Rows from block 6 of a small multi-label image tagger, named by matrix and row number. Rows with one number belong to one neuron. Each number is 200 + 30 x the weight over its row's rms, rounded and kept within 0 to 999. All counts start at 0.
After each neuron's rows are labels from the 100 images, of 14976, where the neuron reaches its highest value: "responds to" is what is common among them. Only what is clearly more common there than usual is listed. The data: streak pictures of flow and ridge fields. In brackets: how many of the 100.
# fc1: MLP up (model.blocks.6.mlp.fc1.weight, 768x192), inputs 0-191
# fc2: MLP down (model.blocks.6.mlp.fc2.weight, 192x768, transposed), outputs 0-191

fc1.695,139,173,180,202,209,233,185,198,226,158,182,217,179,127,209,166,229,270,179,180,177,204,232,225,206,219,166,202,208,212,288,196,223,222,183,237,225,209,232,234,181,238,174,208,248,212,217,178,148,188,194,209,216,201,216,200,248,212,222,226,186,194,212,213,208,135,210,155,210,195,113,176,192,238,220,207,159,153,192,236,193,144,274,196,267,188,179,167,187,199,243,204,246,167,207,222,141,211,191,195,226,244,185,163,181,178,259,207,201,196,178,167,181,213,172,221,201,190,263,212,135,231,230,194,161,199,211,224,223,169,209,194,209,147,217,189,190,193,181,139,151,164,206,190,205,173,195,170,170,144,234,242,177,208,218,119,202,181,169,183,185,221,214,223,184,236,199,219,216,183,204,232,213,200,181,238,207,254,224,193,191,232,260,189,188,200,186,175,185,228,188,186
fc2.695,172,197,199,216,192,228,216,216,185,191,208,212,202,232,185,222,238,190,197,210,214,217,170,163,194,211,214,139,217,221,189,226,231,201,171,196,239,125,199,199,256,173,202,199,191,160,194,162,137,183,178,181,254,204,183,152,201,187,216,178,217,238,209,232,213,193,254,260,204,165,239,145,226,213,244,215,214,245,225,163,206,232,203,213,145,221,192,176,214,212,196,252,208,155,203,238,155,202,157,202,250,192,236,237,197,196,199,170,198,265,120,172,172,207,222,247,255,205,202,160,198,235,217,220,206,249,197,249,233,265,139,218,225,220,187,197,232,208,204,181,184,195,189,253,177,184,215,245,207,168,134,224,174,211,222,212,185,204,177,224,197,185,254,207,250,274,205,208,193,179,206,181,216,249,166,199,228,231,185,192,192,207,189,217,197,238,146,181,208,228,268,264
responds to: pair of whorls (56); whorl (38)

fc1.555,236,276,167,241,199,220,183,135,218,235,195,213,187,238,181,115,181,186,256,196,192,194,217,188,219,221,164,177,172,192,189,204,232,249,253,215,214,147,188,224,169,228,208,204,213,208,236,186,175,192,237,230,201,223,201,215,225,247,211,190,184,221,248,267,191,245,194,108,173,190,167,150,182,211,197,191,181,137,227,165,199,214,181,182,218,237,217,178,193,180,226,165,248,190,212,183,226,234,205,175,228,160,228,232,206,178,206,196,232,184,271,184,179,214,172,222,223,250,255,178,178,149,237,253,191,200,176,200,188,175,199,223,191,202,201,196,176,149,144,151,192,235,248,216,194,172,250,194,215,146,192,169,198,218,217,159,155,184,222,174,143,186,228,169,211,220,207,182,246,178,201,207,230,196,218,216,176,187,198,152,147,142,220,181,181,234,226,222,192,207,183,201
fc2.555,184,227,234,239,210,226,196,167,174,196,160,191,203,151,257,225,179,240,136,201,198,207,210,194,253,233,224,201,179,174,189,245,210,186,221,172,150,196,193,201,185,231,222,202,175,189,162,205,155,190,174,132,133,117,216,207,204,180,221,188,223,239,161,183,160,206,169,160,204,203,179,214,186,203,168,177,231,222,246,216,199,251,156,161,217,190,155,295,222,197,230,195,189,201,183,200,173,179,170,150,229,212,242,244,189,220,183,189,182,194,264,202,224,163,173,186,154,146,172,246,170,178,199,211,208,243,225,193,223,218,191,197,241,216,200,217,184,170,202,201,185,241,196,214,188,262,179,134,224,184,182,178,188,215,173,209,279,173,189,222,144,185,196,230,170,224,220,181,180,216,201,231,199,190,182,185,227,183,153,203,193,209,201,251,211,128,200,142,222,249,230,169
responds to: spiral (55); loop (38)

fc1.286,189,143,227,225,172,201,211,201,127,259,179,135,168,158,190,143,199,167,213,240,192,194,245,183,224,211,196,203,204,197,277,190,249,185,208,191,149,198,180,209,223,225,208,226,231,188,219,196,219,195,192,225,187,191,188,240,167,192,196,194,189,200,132,190,224,233,188,211,202,203,129,231,170,237,190,190,171,156,272,178,212,138,210,203,203,181,183,203,218,223,270,164,199,215,181,176,191,183,208,227,179,245,181,226,193,257,231,236,156,171,194,160,162,162,190,210,235,189,250,186,165,218,185,223,186,151,193,191,178,245,213,182,263,187,131,212,198,158,205,173,217,185,207,196,210,199,187,222,275,209,235,221,196,182,233,179,222,211,169,240,227,212,190,197,191,122,207,181,181,202,215,216,210,246,236,203,194,256,247,183,236,222,216,186,200,168,213,268,224,236,206,150
fc2.286,150,168,164,209,167,229,205,193,167,209,145,194,219,177,154,187,183,205,188,207,190,192,218,204,231,219,204,166,195,187,251,212,218,208,190,159,173,173,214,276,204,149,128,204,167,231,193,161,237,150,178,152,166,196,209,182,205,196,222,166,189,201,213,184,213,240,239,173,193,160,247,145,195,171,189,199,204,240,161,139,200,222,119,198,165,209,201,181,240,223,227,159,208,138,221,146,161,244,199,149,206,232,214,228,217,174,210,120,212,188,201,201,183,206,178,210,239,167,236,185,217,229,184,265,209,191,188,182,234,229,224,193,223,156,177,143,207,225,246,224,121,171,243,206,171,194,170,198,207,184,164,188,247,173,189,207,209,139,168,181,204,183,164,185,170,221,203,227,213,178,198,199,189,196,189,216,219,182,196,183,177,157,202,172,192,211,223,251,140,193,263,230
responds to: pair of whorls (48); source (26)

fc1.562,180,220,204,140,210,209,200,174,171,206,133,219,209,197,238,132,217,159,182,149,213,199,185,149,180,202,262,206,196,172,238,184,185,178,140,210,166,193,238,272,196,184,221,208,198,198,251,172,215,240,181,247,206,230,164,173,226,194,192,199,170,221,168,199,201,170,207,166,210,188,189,140,221,251,153,212,214,165,219,243,196,235,181,167,229,191,209,186,196,232,186,179,211,203,184,219,219,197,227,216,216,211,233,168,196,179,209,230,234,165,213,174,173,186,218,196,183,226,177,210,215,184,189,220,179,191,177,199,218,231,195,232,208,175,214,184,255,195,214,175,188,186,276,158,263,260,159,209,228,187,167,230,175,197,195,191,237,215,127,201,224,178,192,188,202,211,204,159,190,241,218,192,138,279,239,161,185,164,207,188,251,193,194,180,194,128,121,178,159,212,264,142
fc2.562,206,278,199,224,177,200,229,248,221,155,200,230,168,226,162,206,241,230,183,182,186,212,211,187,216,285,222,121,260,194,210,189,187,211,204,212,182,196,198,176,142,233,176,203,186,121,202,210,263,224,196,198,185,196,175,173,172,226,225,172,193,232,193,141,198,219,236,208,198,209,256,226,213,215,148,197,214,246,219,146,207,142,186,195,163,182,132,213,198,236,206,241,179,158,199,194,185,177,192,193,148,204,229,243,173,149,223,182,196,180,188,193,246,170,229,230,188,223,233,238,175,150,205,203,179,242,195,155,212,212,195,213,189,152,193,124,171,196,190,165,239,173,185,187,186,209,206,179,177,177,188,273,208,233,227,168,232,171,222,140,162,212,197,182,217,194,164,204,150,204,169,164,241,195,196,177,207,173,200,231,259,201,235,205,192,173,179,219,218,246,178,212
responds to: pair of whorls (83)

fc1.408,160,184,222,222,256,228,188,204,192,208,221,196,192,180,175,201,248,177,168,215,183,157,130,209,204,189,217,178,218,170,165,166,192,170,193,167,203,206,140,221,161,215,261,183,197,173,242,186,201,203,209,185,210,330,197,180,186,217,168,189,185,207,206,150,231,223,210,199,156,174,243,217,139,203,187,219,122,147,158,169,202,225,161,183,200,152,200,209,218,173,206,256,202,193,186,227,172,195,204,250,226,167,248,215,179,193,185,204,123,191,202,221,194,186,172,206,208,217,206,209,216,226,145,157,211,212,174,152,222,216,205,197,186,188,192,203,250,174,188,192,213,202,183,222,292,223,207,212,274,193,227,173,174,235,188,194,250,165,198,194,216,233,206,193,207,253,175,202,246,170,191,179,204,211,211,206,209,177,213,180,156,211,250,203,181,294,217,187,190,222,218,243
fc2.408,203,226,199,194,213,194,184,153,198,241,157,177,199,265,175,233,262,209,243,230,120,212,267,185,164,161,277,193,248,156,211,198,188,201,188,222,245,227,194,157,137,181,226,216,213,208,238,297,181,192,201,232,243,185,168,194,164,226,243,182,192,159,186,214,237,206,204,187,185,168,206,186,188,248,147,201,177,212,207,195,204,193,210,217,215,232,140,158,166,180,215,215,198,131,173,184,221,266,188,239,216,204,242,227,199,217,167,196,182,176,192,220,206,225,178,183,208,218,184,159,157,146,213,225,195,217,193,139,151,215,192,147,249,217,208,229,185,217,216,188,153,193,193,174,218,196,197,241,203,198,245,237,223,213,188,197,217,227,188,191,191,226,185,205,221,203,166,267,229,205,239,257,222,227,223,237,187,209,208,194,255,179,232,227,169,233,191,168,178,172,184,206
responds to: pair of whorls (57); turbulent (31)

fc1.624,196,164,240,201,200,160,214,209,153,211,153,148,209,203,179,188,232,174,179,173,191,186,186,199,216,215,241,183,215,197,249,192,197,188,166,202,196,196,218,176,247,226,175,206,228,220,198,192,197,197,227,193,211,207,159,220,199,211,182,156,178,198,113,224,197,167,169,167,178,185,230,246,148,237,184,182,223,205,180,276,218,223,178,191,183,166,232,197,191,192,192,333,229,222,152,246,222,177,236,205,161,198,299,200,185,240,273,198,199,150,184,185,133,225,149,226,195,226,224,209,160,188,223,195,117,226,182,182,195,200,193,189,221,183,182,207,226,211,179,269,204,212,197,201,224,200,212,173,184,229,229,199,228,216,176,227,207,200,232,233,193,156,192,235,211,179,209,181,216,228,181,210,177,244,172,181,205,246,185,229,186,189,208,172,179,274,244,189,161,165,200,173
fc2.624,137,166,214,224,204,213,162,255,234,178,171,207,219,158,190,187,214,239,235,199,161,211,175,249,198,162,246,212,198,174,233,166,171,204,242,223,155,165,210,220,186,155,191,202,200,217,154,193,197,192,180,166,187,147,120,204,209,185,201,172,213,174,175,219,183,241,166,204,241,211,218,187,233,202,191,196,176,217,218,200,252,180,122,227,217,216,186,144,196,178,218,141,187,202,218,199,166,183,226,245,204,239,168,220,151,197,241,155,224,223,158,189,209,193,156,219,209,206,209,235,187,187,187,191,192,119,130,226,228,193,216,222,197,213,137,204,190,213,193,180,161,178,247,162,189,215,164,217,198,184,221,215,240,198,196,210,172,132,156,165,173,203,211,145,226,163,179,202,202,218,173,211,230,200,197,204,164,232,200,218,273,211,201,173,214,137,108,169,158,200,190,185
responds to: pair of whorls (83)

fc1.391,213,139,257,160,231,166,211,228,169,146,216,180,202,214,226,200,212,155,187,166,171,205,167,166,212,170,230,229,200,165,192,231,190,247,256,195,209,199,222,210,224,161,240,189,206,183,178,232,211,185,175,245,188,217,199,201,195,271,222,200,221,175,194,207,193,201,211,190,209,161,235,208,215,203,171,160,227,272,160,157,189,252,174,196,166,182,189,173,215,183,238,288,217,212,236,206,185,202,139,192,176,177,117,171,233,209,179,227,172,190,217,221,191,200,140,164,215,269,268,199,164,155,183,168,264,203,198,179,212,228,182,184,181,182,207,183,190,199,175,170,208,269,200,228,171,173,156,190,200,251,236,164,208,209,199,211,227,171,191,260,213,186,174,208,227,240,170,197,184,200,223,220,197,139,189,171,212,177,248,142,223,206,220,237,187,197,207,176,148,239,207,175
fc2.391,214,191,188,170,225,205,186,218,238,154,158,166,208,193,244,189,196,176,177,241,191,150,280,178,200,168,219,219,200,217,262,188,191,218,197,165,197,229,222,247,183,232,223,214,186,257,200,209,182,164,198,231,189,185,227,198,201,211,155,166,203,202,168,247,171,285,141,173,177,201,191,230,248,206,206,202,212,176,181,152,213,161,219,207,243,194,193,171,152,161,220,140,181,199,159,173,236,220,189,254,179,201,169,203,153,221,181,177,179,178,210,215,217,180,158,156,147,155,196,172,154,207,224,223,185,174,207,197,212,193,228,207,213,188,249,188,214,144,198,209,234,295,159,230,232,203,192,190,191,170,230,179,209,215,208,215,227,200,154,220,159,193,242,198,190,176,204,261,198,188,235,235,164,227,188,268,189,270,221,137,222,198,183,178,206,166,189,230,174,155,181,161
responds to: pair of whorls (58); loop (38)

fc1.256,144,234,197,208,234,241,179,197,225,196,151,187,181,170,203,189,208,261,195,259,176,202,188,228,204,217,179,198,206,203,207,211,220,144,211,238,193,181,197,131,201,245,193,209,214,180,227,198,187,222,255,181,218,173,227,190,222,173,233,199,200,251,251,147,208,181,189,204,184,157,195,217,159,202,154,183,182,187,179,204,201,165,213,237,244,252,204,217,172,217,168,155,169,185,221,185,170,201,142,224,198,212,190,191,196,180,173,165,249,185,196,205,183,221,235,218,216,130,237,181,231,240,196,204,224,194,212,213,192,172,243,220,292,230,250,221,197,198,232,152,164,235,206,214,180,173,189,216,198,234,218,208,205,193,174,169,180,177,137,123,203,231,196,234,208,181,276,211,220,137,203,130,206,232,170,156,223,252,215,205,130,189,177,211,192,239,223,258,233,226,219,220
fc2.256,215,216,185,206,185,198,203,184,201,163,230,189,223,215,217,210,217,203,190,145,168,202,194,239,154,192,187,187,191,234,185,196,204,213,190,187,205,239,231,253,233,184,226,189,170,184,164,199,181,174,162,153,198,154,175,165,184,199,173,177,233,289,222,256,196,174,197,241,248,157,201,191,191,219,256,187,263,208,190,167,218,199,167,197,220,189,130,227,171,198,148,171,147,163,202,152,196,243,198,232,170,225,207,196,210,217,259,197,227,192,175,218,247,173,186,186,184,183,244,209,133,155,193,191,205,156,227,186,157,168,215,221,198,220,264,235,188,169,215,246,195,255,134,197,191,220,162,223,172,190,173,171,170,258,222,244,148,210,206,200,208,212,170,197,257,220,228,190,168,201,182,171,164,197,141,243,200,196,176,138,179,220,235,161,233,209,143,223,186,190,250,197
responds to: pair of whorls (82)